{"encoder_arch": "vit", "encoder_qk_norm": false, "text_encoder_head_dim": 64, "text_encoder_inner_norm": false, "muon_scale": "original", "momentum": 0.85, "grad_clip": 0.5, "decay_fraction": 0.4}
Rows from block 3 of the image encoder of a small contrastive image-text model, named by matrix and row number. Rows with one number belong to one neuron. Each number is 128 + 24 x the weight over its row's rms, rounded and kept within 0 to 255. All counts start at 0. After the name is the row's rms in percent of the matrix's.
After each neuron's rows are labels from the 100 images, of 14976, where the neuron reaches its highest value: "colour at peak" is the nearest of a few named colours to the mean colour under the peak. Only what is clearly more common there than usual is listed. The data: made-up waving flags. In brackets: how many of the 100, against the usual share in percent.
# fc1: MLP up (encoder.blocks.3.mlp.fc1.weight, 320x160), inputs 80-159
# fc2: MLP down (encoder.blocks.3.mlp.fc2.weight, 160x320, transposed), outputs 80-159

fc1.21 113 [ 70 111 178 148 149 135 141 159 160 127 127 107 129 155  99  86 100  67 167 137 132 141 140 103 117 136 149 118 120 167 146 123 160 168 151 133 163 106 113 141 152  91 126 142 145  98 129 117 111 127 115 194  90 104  82 108  48  95 101 121 116 149 127 114 111 131 104 142 142 149 114 130 130 156 151 141 121 150 118  81]
fc2.21 158 [ 95 129 110 126 134 104 113 189  93 128 111 154  68  99 146 105 142 163 136 108 132 138 154 114 130 134 102  53 116 108 135 113 111  68 111 118  98 117  90  91 100 162 114 121 112 101  94  70  97 124  99  94 200 162 137 166 143 143 146 111 122 134 152 117 127 132 150 106 153 135 145 139 104 112 107 125 126 103 120 145]
colour at peak: grey (84 vs 29.2)

fc1.147 088 [132 123 124 130 102 145 146 135 160 111 117  79 167 120 131 199 184  86 134 113 172  99 137  43 168  94 167 106 121 104 128 140 108 145 122 122  95 102 102 108  83 151 145 110 161 112 152 134 129 129 173 137 119 138 127 169 128 115 130 166 175 103 154 149 135 164 116 169 147 133 111 129  78 153 146  87 126 145 119  98]
fc2.147 086 [104  98 128 158 118 172  70 116 132 125 108 107 125 116 158  80 123 167 122 117 142 178  69 137 112 118  99 144 148  98 145 164 136 105 157 131 111 126 139 143 127 134 157 118 152 134 141 138 161  62 137 120 117 119 139 148 162 113 142 145  98 140 123 137 133  94 120 148 149 127 122 106 164  94 138 145 126 153 105 130]
colour at peak: red (81 vs 3.2)

fc1.144 096 [148 100 160 141 133 128 139 148 106 127 139 113 186 111 141 111 159  93 177 122 161 124 136 153 141 165 141 147 110 114 155 137 111 142 141 116 180 118 105 134 101 108 121 137 104 118 118 127  87 182  71 124 157 122 125 133 147 112  81 121 139 111 126 122 152 141 143 136 152 123 101 146 100  66  95 114 146  81 164 128]
fc2.144 092 [130 110 123 128 158 148 162 161 151 107 123 112 126  94 149 161 101  96 118 106 121 147 151 124 100 114 116 127 119 133  96 138 120 148 125 126 142 112 135 165 180  95 131 119 179 163 147  68 110 141 145 135 163 154 130 101 150  95 167 176 143 114 161 153 159 130 119  91 165 132 150 148 125 123 125 126 137 124 131 109]
colour at peak: orange (87 vs 3.6)

fc1.123 095 [156 157 124 123 148 130 139 146 133 130 134 110 155 102 150  91 127 126 144 149  83 119 153  96 129 132 111 139 139 109 100 110 129 148 154 151  92  93 107 164 147 175 121 114 119 119 155 133 164 127 174 141 122 132 135 126 128 112  94 147 129 162 111 167 108 126  81 143 122 158 151 116 140 147 114 115 182 138 162 148]
fc2.123 081 [145 131 100 122 139 150 126 154 134 144  96 146 118 155 153 125  93 111 144  81 155 121 160 168 129 131 146 121 143 132 141 131 107 147 128 105 113 129 124 146  99 105 111 116 144  86 129 121 104 184 126 128 122 147 124 194 143 108 146  98 118 132  81 115 109 154 202 125 133 138  93 135 128 111 136 173  79 150  75 119]
colour at peak: orange (31 vs 3.6)

fc1.211 096 [ 95 120  97 123 120 133  80 130 143 139  91 132 105 123  86 129 161 111 147 118 136 134 119  81 142 128 111 139 134 136 142 123  93 118  89 106  95 138 112 136 108 172 144 107 132 159 118 105 159 123 163 104 114  91 122 143 145 156  87  98 161 146 100 133 145 137 139 145 141 110 150 111 136 144 117 118 145 163 110 110]
fc2.211 104 [115 113 116 132 121 157 117 130 128 113 147 142 101 122 143 159 125  76 123 125 125 106  88 110 104 139 156 138 107 121 131 119  99 110 138 142 116  89 124  93 113 174 150 122 122 139 127  95 106  88 166 106 159 107 141 130 137 153 116 141 103 112  88 106 158 129 121 147 104 129 127 160 156 146 134  85 106 109 147 114]
colour at peak: blue (97 vs 3.9)

fc1.273 088 [ 73  82 108 121 117 114 144 136 138 113 166 125 153 146 116 128 124  88 138  88 139 173 124 133 116 154 116  97 152 121 140 137 122 104 103 195 136 118  93 123 115 118 153 131 156 143 118 160 147 161  99 181 137  85 151  94  86 141 136 111 119 168  98  87 133 145 107 132 153 170 120 145  66  94 135 153  99 136 148 127]
fc2.273 095 [126 128 128 141 151 166 160 124 144 162 151 100 100  64 120 165 144 135 140 109 133 127 124 111 104 143 104 121 158 117 120 114 116 134 106 136 120 129 115 107 119  71  77 173 185 121 126  80 117  95 147 107  81 140 120  75 122 134 123 114 123 115 120 126 104  89  90 136  82 130 103 135 139 147  79 144 121 103 128 131]
colour at peak: grey (61 vs 29.2)

fc1.229 097 [144  90 120 106 107 118 119 111 129  97 140 150 126 123 105 132 151 171 145 151 154  75 140 114 152  98 142 139 130 151 129 119 126 142 141 174 138  85  91 120  90 134 112  79 155 125 172 151 111 104 125 121 139 119 175 153 150 146 104 147 142 125 102  97 164 130 170  89 153 138 140 112 104 143 107 121  95 139 140 153]
fc2.229 125 [123 141 102 110 105 141 185 121 122 158  87 135 170 164 113 137  95 100 105 121  94  77 141  92 157 108 148 144 142 101 162 162  99 118 129  75 125 131 151 131 133 113 166 147 122 148 121  89 157 127 161 135 145 133 161 124 116 120 160 139  74  91 107 150 147 103 135 154 129 130 116 124 114 119 144 144 137 130 103 106]
colour at peak: blue (39 vs 3.9); purple (32 vs 5)

fc1.0 096 [ 74 100 149 127 117  88 145 184 138 135  85 118 130 123 141 147  78  97 130 130 130 165 134 105 108 159 145 138 166 117 123 160 148 151 110 142 129 182 130 110 130 141  97 127 162 116 142 123 127 131 165 113 148 107 144 140 136 127 141 137  83 128 149 127 125 134 107 169 107 139 115 117  85 163 115  95 122 142 116 134]
fc2.0 086 [ 94  59 130 134  83 129 113 114 110 132 107 134 162 162 125 114 118 124 186 115 137 117 136 180 109 112 150 134 110 130 109  93 111  80  85 122  94 121 127 132 111 130 109 153 180 164 110 175 143  94 163 134 153 100 134 103  80 128 115 144 116 139 121 128 119 165 103 111 121  89 180 150 110  94  91 100 132 165 127 109]
colour at peak: brown (56 vs 20.4)

fc1.64 100 [109 178 150 110 126 121  70 125 129 145 119 136 113 153 109 165 168 178 120 133 153 132 126 103 134 108 119 137 145 153  90 119 160  95 162 123  77 111 122 146 137 162  97 118  95 104 123 118 141 139  74 121 105 164  80 147 133 117 152 117 122 114  90 101 136 140 141 140 122 129 150 146  86 102 176 112 182 120  78 126]
fc2.64 103 [138 113 193 127 124 180  84 101  86 147 123 117  98 167 150 133  94 105 131 103 147 154 108 127 114 115 101 132 115  92  76 173 127 157 141 110 111 125 144 146  94 122 156 134 157 160 112 134 158 130 186 138 139 126 104  95 171  90 130 173 170 134  98 148 139 135 110 137 161 121  82 118  92 168 134 110 154 105 121 162]
colour at peak: green (82 vs 7.7)

fc1.47 096 [117  86  94 119 158 145 126 138  95 102 134 143 117 169 129 119 141 144 145 120 107 143 119 106 178 118 117 132 164 159 142 120 106 134 102 116 100 138 144 115 143 103 132 124  99 113 151  86 132 153 166  97 160 149 130 113 110  57 137 175 124  75 126  99 141 119 141 129 129 177 127 131 141 112 159 125 109 130 133 144]
fc2.47 085 [138 131 184 159 107 166  83  96 184 151  67 134 147 121 151 134 116 124 144  91 122 135 109 141 109 128 116 144 123 176 133 106 119 136 139 124 111  94 142 115 151 131 160 179 154 117 122 139 138 125 123 153 155 121 130  92 122 139 146 132 128 105 147  96 129 121 164  93 124 137 120 101 144  85 127 145 141 111 157 165]
colour at peak: pink (57 vs 11)

fc1.74 094 [139 158 146 113 158  96 130 145  98  94 114  98 168 163 101 129 113 112 140  93 116 129 169 148 170 137 125 116  98 139 133 139 119  82 152 125 178 118 165 116 118 114 147 155 127 114 120 158 162 148 124 133  74  83 125  83  78 138  94 105 152 147 137 140 163 117  66 118 129 138 118 149 143 158 127 114  98 161 159 143]
fc2.74 105 [ 92 145 109 113 120 112 146 115 139 136 152 127 148  86 114 108 129 128 122 144 130 141 112 111 102 100 120 134 156 133 150 130 110 169 127 144 177 125  79 153 114  86 107 143 118 140 113 137 144 118 142 188  91 140 162  84 113 112 125 160 132  96 122  91 118 134 135 130  98 165 111 152 108 133 144 114 103 140 160 100]
colour at peak: purple (26 vs 5)

fc1.59 094 [140 133 165 111 118 164  98 127 121 148 100 145 111 130  66 143 177 126 140 159 134 140 142  76 155 112 109 167 120 119 123 113  98 162 150 113  88 136  96 151 140 110 121 137 113 157 121 165 102 152 133 111 133 136 132 134  91 141 116 108 169 121 102  99 156 144 103 147 158  99 128 116  94 160 120 146 166 135 101 114]
fc2.59 097 [107 108  97 118 105 128 124 126 124 146 130 135 141 143 155 164  93 125 102 133  91 125 105 122 136 149 142 127 117 133  91 147 111 124 159 120 164 103 110 153 110 195 126 122 102 165 160  84 161 111 170 137 106 118 155 122 145 104 134 152  78 120 131  91 142 144 132 139 164 157 109 180 170 158 136 124 132 108 132 153]
colour at peak: blue (95 vs 3.9)

fc1.81 102 [129 120 115 120 145 159 116 149 101 159  88 152 120 129 109 116 122  94 142 126 150  75 127  84 131 142 114 167 109 125 152  99  95 144 154  81 124 149 146  99 116 133 115 154 117 120 144 127  86 140 100 151 159 142 148 177 158 156 150  97 168 138 167 138 134 116 100 102 138 117 123 128 125 119 148  64 127 152 147 113]
fc2.81 098 [129 167  95 154 124 136 156 118 187 116 154  94 137  67 100 154 142 162 146 138 141 150 134 138 137 146 120 101 152 149 120 116 156  93 122 103 128 117 167 122  88 166 120  97 127 139 124 130 173 135 128  83 144 127 166  69 147 100 113 146 110 136 141 148 115 141 126 110 162 115  95 156 131 127 132 134 132 138 112 152]
colour at peak: pink (88 vs 11)

fc1.290 101 [ 79 101 128 120 106 123 156 107 117 159 102 132 137 165 184 132 156 124 139 106 142 149 121 142  40  98 122 148 130 165 117 102 160 102 123 146 100 106 145 114 162 151 118 193 127 138 127 165 127 174 112 152 114 129 139 158  91 121 126 162 126 120 121 115 150 119 100 119  85 125 136 120 149  86 139 104 153  87  90 138]
fc2.290 115 [146 169  89 100 142 117 155 161 137 147  97 147 112  81 120 122 131 119 104 129 130 143 137 154 104 149 152 125 157 127  84 120 112 148 124 143 164 138 152 120 122 133 113 134 123 113 104  92 102 136 134 124 117 140 116 132 132  82 163 133 130  80  98 133 102 129 199 134 125 167 139  88 122 131 113 124 125 116 150  93]
colour at peak: green (98 vs 7.7)

fc1.29 108 [145 197 160 143 110  83 108 148 149  85 128 185 137 112  80 175 135 105 134 121 115 134 128 167 127 122 122 132 117 109 127 145  87 133 146 122 140 141  88 147 124 162 112 145 166 142 132 126  94 138 118 138 104 110 166  38 117  76  95 136 159 127 126 134 140 164 166 135 153 143 112 121 142 129 159 160 142 100 139  80]
fc2.29 100 [143 136 121 161 143 104 107 141 143 132 137  99 139 163 124 140 113 161  98  91 149 145 126 111 129 136 137 145  83 121 128 155 153  94 132 135 180 138 120 103 140 116 116  64 133 116 101 113 140 138  98 145 100 109 121 159 159 113 128  97 128 174 127 181 109 110 125 133 112 106 123 124 127 127 147 180 150 122 123 124]
colour at peak: pink (35 vs 11)

fc1.14 098 [135  97 113 127 102 125 110 140 139 135 122 127 108 139  59 133 177  99 132 120 169 109 126  80 143 136 146 152 143 107 121 138  92 147  95 135 131 142 113 127 101 181 130  92 108 133  96 117 133 135 143  75 108  82 160 138 129 139 145 105 164 138  87 147 156 182 147 168 162 102 163  97 129 143 108 103 148 131  88 117]
fc2.14 089 [137 111 102 128 105 172 119 126 124 129 146 102 162 125 135 126 129 125 146 134  89 116 110 112  99 146 147 130 170 157 152 161 138 166 127 127 136  54 146 108 110 179 142 151 129 140 117  94 150 106 186 140 151 124 140 125 160 102 159 140 100  76  65 164 197 126  80 151  98 153 110 155 169 159 139 122 127 120  96  97]
colour at peak: blue (88 vs 3.9)

fc1.305 104 [137 159 168 131 145 140 102 175 102  88 118 103 162 149 123 121 121 125 149 158 152 116 121 135 161 112 131 148 156 152 156 134 151 152 179 122 131 176 103 142 109 137  57 125 125 124 131 146 130 127 114  92 166 128 127 132 140 116 111 113 103 123 111  94 138 142 138 121 162 110 100 109 108 132 147 178 157 109 131 166]
fc2.305 091 [151 145 127 176 142 149 135 120 147 140  73 123 138 117 210 128 126 120 123 140 124 106 124 162 164  88  90 119 139 114 160 130 126  89 139 144 137 104  96 132 141 116  99 141 143 128  56  91 153 113  86 106 105 107 133 128 137 120 175 131 135 103 146 140 128 169 111 129 177  94 102 130 115 162 115  90 120 124 105 107]
colour at peak: orange (76 vs 3.6)

fc1.252 088 [151  98 104 140 156 167 123 133 121 158 106 115 117 131 130 143 155 131 157 129 122  89 129 127 141 118 118 139 141  57 127 114 106 161 138 162 160 178 149 143 134 150 168 134 153 127 138 111 118 141 143 106 133 100 132 113 172 152 142 135 119 103 156 143 112 134 156 121 116 122 128 123 158  86 107  78  93 151 132 113]
fc2.252 100 [127 141 112  77 143 111 157 150 141 146 131 108 131 146 141 151 147 115 140 144 136 141 160 129 134 129 125 105 151 143 124 175 105 108 158  89 145 108 144 157 158 126 150 114 141 159 115 137 133 146 114 115 131 138 100 176 111 125 121 109 144 177 118 119 147 142 145 166 140 169 155 144  93 125 131 126 150 115 119 159]
colour at peak: pink (73 vs 11)

fc1.241 098 [134 148 162 133 106 101 134 112 113 132 160 149 126 165 182  99 142 146 145 135 114  98 168 135 161 167 138 105 143 155 131 155 151 109 127 131 132 169 115  78 107 133 110 159 118 117 121 126 136 169 159 146 104  81 148 107  95 104  99 141 101 109  90 147 136 135 197 123 106 161 120  88 119 126 104 146 142  93  97 112]
fc2.241 104 [ 82 103 120 154 175 136 175 148 159 152 104  94  98 112 140 158 151 118 109 115 132 123 165 171 148 125 178 126 161 136 116 145 143 119 118 127 119  83 124 108 131 123 104 119 125 152 168 108  96 157 150  96 152 153 147 112 128 113 169 137 123 143 108 127 131  69 125 145 139 149 108 121 102 154  99 110 176 151  82 108]
colour at peak: brown (49 vs 20.4); black (41 vs 7.5)

fc1.106 092 [145 126 145  69 162 156 122  88 156 161  87 129 139 147 141 118 136 108 150 120 163 159  89 145 109  90 145 153  89 149 124 116 110  92 147 114 121 113 147 124 142 126 159 110 122 109 144 122 127 125 144 102 144 139 159 138  97 119  80 103  63 107 107 123 132 112 148  97 103 121 136 142 161 126 140 157 118 134 143 161]
fc2.106 079 [124 135 139 122 170 155 129 129 142 141 115 139 134 139 166  95 138 103 111 110 145 140 158 135 125 179 107 160 127 159 164 144 168 136 120 150 119 145 129 149 112 130 139 124 118 103 167 159 142 109 154 153 144 104 164 159 133  84 168 173  86  93 148 161 116 120  91 142 114 112 130 152  82  76 124 156 191 121 161 124]
colour at peak: green (96 vs 7.7)

fc1.143 104 [142 131 120 127 139 136 143  90 184 132 121  91 123 142 121 122 131  97 197 158 165 115 116 169 139 116 115  83 139 102 156 133 115 137 147 138 144 135 132  93 150 127 114 114 135  96 124 132 132 104 133 148 150 130 127 124  82 158 154 130 119 151 115 111 140 107 169 140 149 101 142 144 104 135 142 100 146 134 147 133]
fc2.143 102 [ 95 156  96 134 165  71 125 131 173  60 145 154 140 137  96 130 118 136 121 147 111 144 120 127  95  94 139 132 138 127 124 119 107 111 109 133  85 143 135 107 159 154 141 163 104 131 148 126 100 117 147 140 121 114 159 173 125 136  98 137 142  87 162  96  96 102 121 119 130 137  89 100 123 137 155 153 141 163 134 124]
colour at peak: red (80 vs 3.2)

fc1.213 102 [132 133 171 133 157 161  94 119 114  84 131  91 158 149  90 113 140  88 127 150 140 149 123 162 176 120 138 164 143 141 136 140 111 151 139 111 135 112 109 157 142 123  91 110 127 133 165 127 141 163  95 129 159 128 141 135 131 107 141 164 137 109 167 107 124 146 138 107 211 148 141 126 121 141 114 156 105 127 103 128]
fc2.213 093 [139 145 121 159 117 136 144 109 138 103  80 114 121 126 140 117 158 159 126 145 118 125 105 163 101 174 133 123 123 126 156 134 136 129 110 152  89 109  89  89 120 106 112 136 152  95 122 157 141 115 162  97 122 115 120 103 187  99  93 132 138 151 159 137 113 162 107 147 138 115 129 122 122 131 122 108 127  81 111 141]
colour at peak: orange (75 vs 3.6)

fc1.163 096 [166 165 136 174 159  87 127 125  87 131  93 120 157 162 140 149 149 121 149 122 144 126 164 121 131 111 136 138 138 144 120 122 151 125 140 132  93 134 131 129 135 135 109 147 187 139 147  98 114  96 138 139 120 146 113 128 142  95  91 107 161  81  83 175 119 120 142 100 157 121 109 129 113 147 117 123 122 145  89 159]
fc2.163 101 [142  84 124 126 107 127 122 106 148 133 166  94 145 136 159 110 140 107 112 157 142 101 142 133  76 136 110 130  95 138  92  79  84 134 126 152 157 116 118 147 144  90 165 122 149 102 193 112 124 167 110 177 121 127 144 102  80 124 112 106 122 111 159 133 150 122 163 157 105 136 150 123 177 156 137 136 130 135 110  83]
colour at peak: blue (49 vs 3.9)

fc1.204 101 [106 154 135 152  88 113  93 104 128 138  86 135 128 124 120 114 120 114 172  98 100 143 122 114 103  81 158  93 149 136 159 132 124 172 129 159 134 143 128 129 151 113 117 141 143  86 153 122 111 131 125  75 157 135 128 102 106 172 177 150 117 119  96  90 120 132 119 145 124 137  82  97 127 133  99 106 135 114 115 107]
fc2.204 101 [133 191 102 113  45 122 124 110 115 120  95 110 154 127 148 157 129 138 124 130 129 140 147 155 107 133 119 122 128 129 162 131 116 112  71 140 137 127 165 124 124 142 131 105 130 142 121 163  77 134 133  98 133 128  93 161  98 150 111 130 137 117 150 121 124 115  99 124 122 125 112 111 122 126 111 115 108  96 105 122]
colour at peak: red (52 vs 3.2)

fc1.127 100 [106 192 139 115 134 111 152 132 119 125 136 103 155 111 103 106 130 139 136 101 115  99 137 155 146 131  95 119 132 155 120 144 112 125  86 112 107 124 103 117 116 107 152 144 128  96 119 140 130 107 133 155 155 111 100 140 119 122 142 148 141  97 149 157 120 132 164 167 145 145 167 160 155 124 147 133 131 152 164 136]
fc2.127 097 [119 166 102 156 157 144 129 100 131 108 120 139 123 111 148 160 147 111 116 175 142 145 103 118  96 153 120 144  99 132 109 125  93 129 149 143  99 151 133 170 102 168 124 160 101 119 137 101  87 128 122 126 128 124 106 140 131 113 116 115 140 130 135 117 153  93 164 151 107 109 150 122 124 144 111 133 147 181 127 147]
colour at peak: pink (33 vs 11)

fc1.175 101 [143 127 119 133 152 149 105 127 101 139  94 120 140 145 127 136 140 109  93 125  96 128 152 132 110 136 139 140 147 125 133 108 145 189 125 122 135 122  82 131 117 115 177 133 142 119 174 134 136 117 142 113 152 140 112 113 123 124  95 109  50 144 127 139 167 132 140  92 148 131 145 125 102 106 118 121 108 148 121 181]
fc2.175 105 [148 109 148 116 123 159 154 113 170 161 150  65 126 134 102 152 124 141 140 123 135 162 139 127 134  90 114 132  88 135 167 142 101 173 111 130 179 144 112 120 130 105 144 117  86 125 160 136 137 147  99  67 142 128 100 129 106 140 120 125 154 142 137 106 130 136  82 126 110  90 112 109  74 121 130 137 170 113 108 108]
colour at peak: pink (55 vs 11); white (37 vs 3.8)

fc1.318 095 [134 115 126 127 153 142 113 135 118 176 144  95 129 126  81 150 112 151 124 182 104 150 130 157 146  88 133 127 124 155 117 128 106  74 151 152 114 107 109 141 134 162  99 157 100  87  98 139 145 109 162 119 147 117 119 113 102 113 107 126 123 143 119 108 168 103  94 121 113  75 107 106  86 140 146 132  65 130 124 117]
fc2.318 076 [168 176 141 135 160 125 142  95 122 132 127 104  99 137 148 139 127 131 137 147 122 139 171 144 119 107 103 156 113 122 131 146 169 144  84 140 195 130 173 109 151 102 131 134 143 127 137 104 158 126 144 114 107 135 119 123 164  93 121  79 115  86 135 150 118 121 199 144 126 128 119 174 125 136 174 138 157 115 104 112]
colour at peak: green (60 vs 7.7)

fc1.120 095 [109 149 136 116  98 113 129 157 105 144 125  91 117 116  89 162 140 104 111 139 126 157 114  89 113 119 123 108 116 130 124 114 128 136  84 194 117 129 113 142 134 154  78 101 166 142 123 145 128 109 160 152 145 131 146  64 109 124 181 168 142 159 151 134  96 175 141 141 131 101 154 159 125 168 117  65 158 159 128 145]
fc2.120 098 [119  87 109 165 129 111 104  72 143 118 124 148 106  88 135  94 120 138 115  88  78 162 151 153 140 135 146 136 113 108 129 132 133 119 139 148 103 159 105 114 159 147 156 156  95 162 146 141 133 107 168 127 112 109 102 107  99 100 125 157 161 157 166 148 140 144 123 101 119 142  94 163 160 138 145 149 147 168 102 133]
colour at peak: red (68 vs 3.2)

fc1.95 093 [131 136 173 117  91 123  94 153 148 131 119  85 150 136 117 177  75 152 141 181 121 116 123  96 160 143 127 131 123  96 167 122 120  82 142  93 109 105  96 174 134 134 110 146 200 126 144 140 156 143 128  95 108 118  80 134 107 101 137 144 113 102 164 121  96 146  98 154 142  59 136  98 144 146 103 168 124 126 133 134]
fc2.95 096 [100 108 120 132 141 109 142 145 141  91 124 157  68 118 125 108 159 146 127 135 119 147 130 113 122 125 106 149 125 118 130 130  72 163 129 187 131 127 130  81 144 142 114 163  83 118 135 108 122 102 105 158 124 117 135 109 148 101 137 100 122 143  80 124 132 126 147 116 133 102 163 125  87 147 104 108 129 118 109 135]
colour at peak: orange (27 vs 3.6)

fc1.78 095 [109  73 168  74 116 178 121 146 127 124 129 117 155  99 133 119  86 104 130 135 151 133 129 144 149 133 140  94 171 156 150 158 114 144 106 139 128 154 135 117 148 133 110 143 147 133 136 120 126 103 137  95 146 154 131 149 113 100 125 140 114 106 199 163 126  96 150  97 174 152 110 136 109 133 155  95 115  99 125 128]
fc2.78 083 [ 97  82  97  98 155 102 124  98 169 140 119 133 144 170  71 147 159  89 104 140 131 154 157 124 121 178  90 140 148 110 129  82 142 105 128 115 101 129 120 109 139 111 133 163 133 163  81 143 137 144 141 151 103 116 107 128 130 109 115 130 152 122 116 138 137 138 133  85  95 139 131 130  87 112 127 115 145 130 173 117]
colour at peak: red (56 vs 3.2); brown (44 vs 20.4)

fc1.75 102 [133 121 117 128 110 102 128 150 155 126 135 147  94 134 137  99 167 152 179 165 128 130 117 116  77  66 146 128 101 142  89 127  74 133 126 134  90 132 122 140 135 134 121 128 125 114 146  90  91 117 164 141 153 151 113 151 126 142 103  94 140 118 143 119 141  93 104 141 173  88 116 142 175 154 193 124 135 143 122 135]
fc2.75 084 [140 120 139 133 129 112  91  83 136 116 150 139  70 142 106 142 129  90 140 112 164 193 165 135 131 140 122 140 151 103 151 139 105 123 168  77 116 116 107  94  85 162 109 155 150 165  96 143 152 133 166  85 127  87 148 143 129 136 144 120 108 101 112 120 141 131 143 115  70  89 124 154 148 153 150 164 121 112  98 140]
colour at peak: blue (48 vs 3.9)

fc1.86 095 [156 118 166 119  99 161 114 108 157 152 146 130 150 146 146 136  86 160 126  85 147  94 108 136 158 107 136 115 133 140 102 151 164  93 126 117 121  84 138 154 131  96 181 121 122 150 108 137 137 127 130 117 130  97 105 138 103 110 131 102 144 151 134 112 128 142 138 107 133  91 130 167 122 145 120 128 137 144 132 101]
fc2.86 094 [149 103 160 159 146 121 122 108  72 120 116 179  89 119 132 119 152 116 114 170 116 117 163  97 130 196 126  99 112 110 122 121 120 129 123 117 150 171 149 124 140  76 113 148 127 102 135 127 135 122 118 142 103 149 155 110 114 132  93 110 129 149 132 111 139 150 100 135 128 148 121 105 101 122 165 122 166 141 121 118]
colour at peak: purple (77 vs 5)

fc1.219 101 [143 149 137 142 137 150 105 119 121 155 116 130 103 131 133  99  75 154  99 113 117 163 131  99 129 180 147 113 126 136 140 124  97  85 131 168  97  97 108 140 103 134 150 154 119  94 155 121 123  86 107 125 123 119 104 174 143 133 113 116 147 143 123  84 114 147 137 141 113 104 123 117  64 115 153 122 141 147 126 146]
fc2.219 077 [132 105 138 115 147 131 104  68 131 123 167 128 161 180 115 136  77 100 153  98 117 135 158 127 123 152 105 137 132 121 142 100 139 119 100 169 146  74 165  89 121 159 145 121 134 111  88 111 125 148 126 129  96 152 116 101 119 146  84 181 146 165 133 150 123 135 138 120  70 106 107 116  94 140  41  97 111 134 155 142]
colour at peak: purple (87 vs 5)

fc1.101 101 [142 133 159 122 118  80  87 173 142 128 130  74 131 120 139 157 150 175 139 148 107 136 160 104 146 120 134 113 110 126 117  95 134 126 141 158 122 123 157 168 123 112 158  94 138  88 133 126 140 157 136 153  89  93  83 116 143 128 162 103 138 115 126 115 125 128 139 119 134 136 134  94 102 110 126  96 141 169 138 105]
fc2.101 089 [124 137 133 146 109 137 118  94 143 157 107 161 129 158 130 146 124 141 117 156  92 139 139 144 116 154  93 137 118 101 150 132 137 188 157 189 128 133 162 126 130 125 141 108 135 125 153  89 109 112 104 147 184 175  62 110 153 132 129 115 147 160 110 172 165 163 131 147 149 128 104 174 144  96  99 142 140 132 135 150]
colour at peak: purple (61 vs 5)

fc1.65 106 [ 76 128 127 113 120  99  88 150 158 125 131 105 101 139 120 121 105  83 156 137 109 152 149 131 129 146 139  81 139 143 123 131 156 142 138 154 112 141  76  97 137 150 125 114 110 157  98 112 129  93 174 149 167 127 110 124  85 143 151 126 120 146 144 122 135 142 142 135 124 139 163 153 120 151 106 116 176 105 148 105]
fc2.65 119 [125 106  84 122 103 154 123  99 149 145 144 129  97  89 120  98 159  82 114 133 128 132 108 110 136 126 142 108  89 130  79 117 127 108 123 141 102 115 125 147 132 153 175 117 133  97 112 170 120 110 143 146 135 130 102 101 155  86 143 143 132 149 155 178 139 134 119 135 135 125 148 110 177 142 124  94 147 149  96 130]
colour at peak: red (71 vs 3.2)

fc1.316 111 [130 171 122 130 131 154  89 132 105  79 140 151 144 152 136 116 124 132 162 174 129 136 189 163 186 115  98 121 122 120 166 146 158 148 121  75 132 118  88 123 138 150 108  73 145 113 146 128 119 173 115 127 154 117 141 104 137 111 135 155 150 122 107 111 124 102 150 138 136 104 106 135 126 132 127 190 161 101 158 154]
fc2.316 108 [118 120 124 170 121 141 147 112 147 153  88 133 169  86 191 132 136 150 132 117 101 108 131 158 108 131 138 138 117 149 162 115 118  86 125 143 121 134 109 140 111  82  91 153 147 140 121 106 138 121  88 102 162 135 124 131 147 145 148 138 150 151 126 161 163 165 119 114 179 125 117 100 118 149  91  91  96 105 106 150]
colour at peak: orange (60 vs 3.6)

fc1.202 092 [128 126 140 157  71 148 118 140 114  97 116 138  86 129  99 108 152 131 146 141 156 118 149  99 124 118 167 158  97 129 119 133  91 163 135 115 116 117 146 145 141 170 202 106 120 133 147 119 117 128 135  78 107 106 141 141 140 139 149 140 167 164 103 133 179 140 150 142 182 113 148 118 144 140 137 123 152  97 113 126]
fc2.202 111 [131 106  88 138 115 156 118  99 144 155 120 160 169 120  91 144 113 103  99 158 159 108 117 128 128 150 134 176 135 137 135 176  84 113 132 119 143  98 105 128 125 111 131 144 127 135 150 103 168  90 177 105 134 150 163 153 151 108 158 181 129 120 132 156 155 101 110 176 115 203 130 154 134 157 147 114 113 137 134  74]
colour at peak: blue (96 vs 3.9)

fc1.203 086 [115 130 140 109 100 154 145 120 123 167 128 160 113 100 104 151  98 130 128 115 116 165 109 131  52 135 114 105 124 105 141 167  84 129 127 137 136 169 147 154  84 169 152 154 182 108 134 156 110 123 102 103 139 116 139 106  95 129 125 109 120  69 127 114 133 128 107 126 111 117 143 140 133 135 149 127 174 144 132 117]
fc2.203 098 [178 126 120 104 128 112 117 146 169 118  80 125 136 116 135 124 160 154 128 146 143 126 107  99 151 132  99 138 125 170 100 117 113 121  86 195  78 101 159 135 162 142 102 138  98 129 132 125  72 107 162 113 140 147 104 106 149 128 154 147 160 143 108 148 138 117 124 121 130 173 152 166 136  90  86 137 156 144 147 131]
colour at peak: pink (44 vs 11)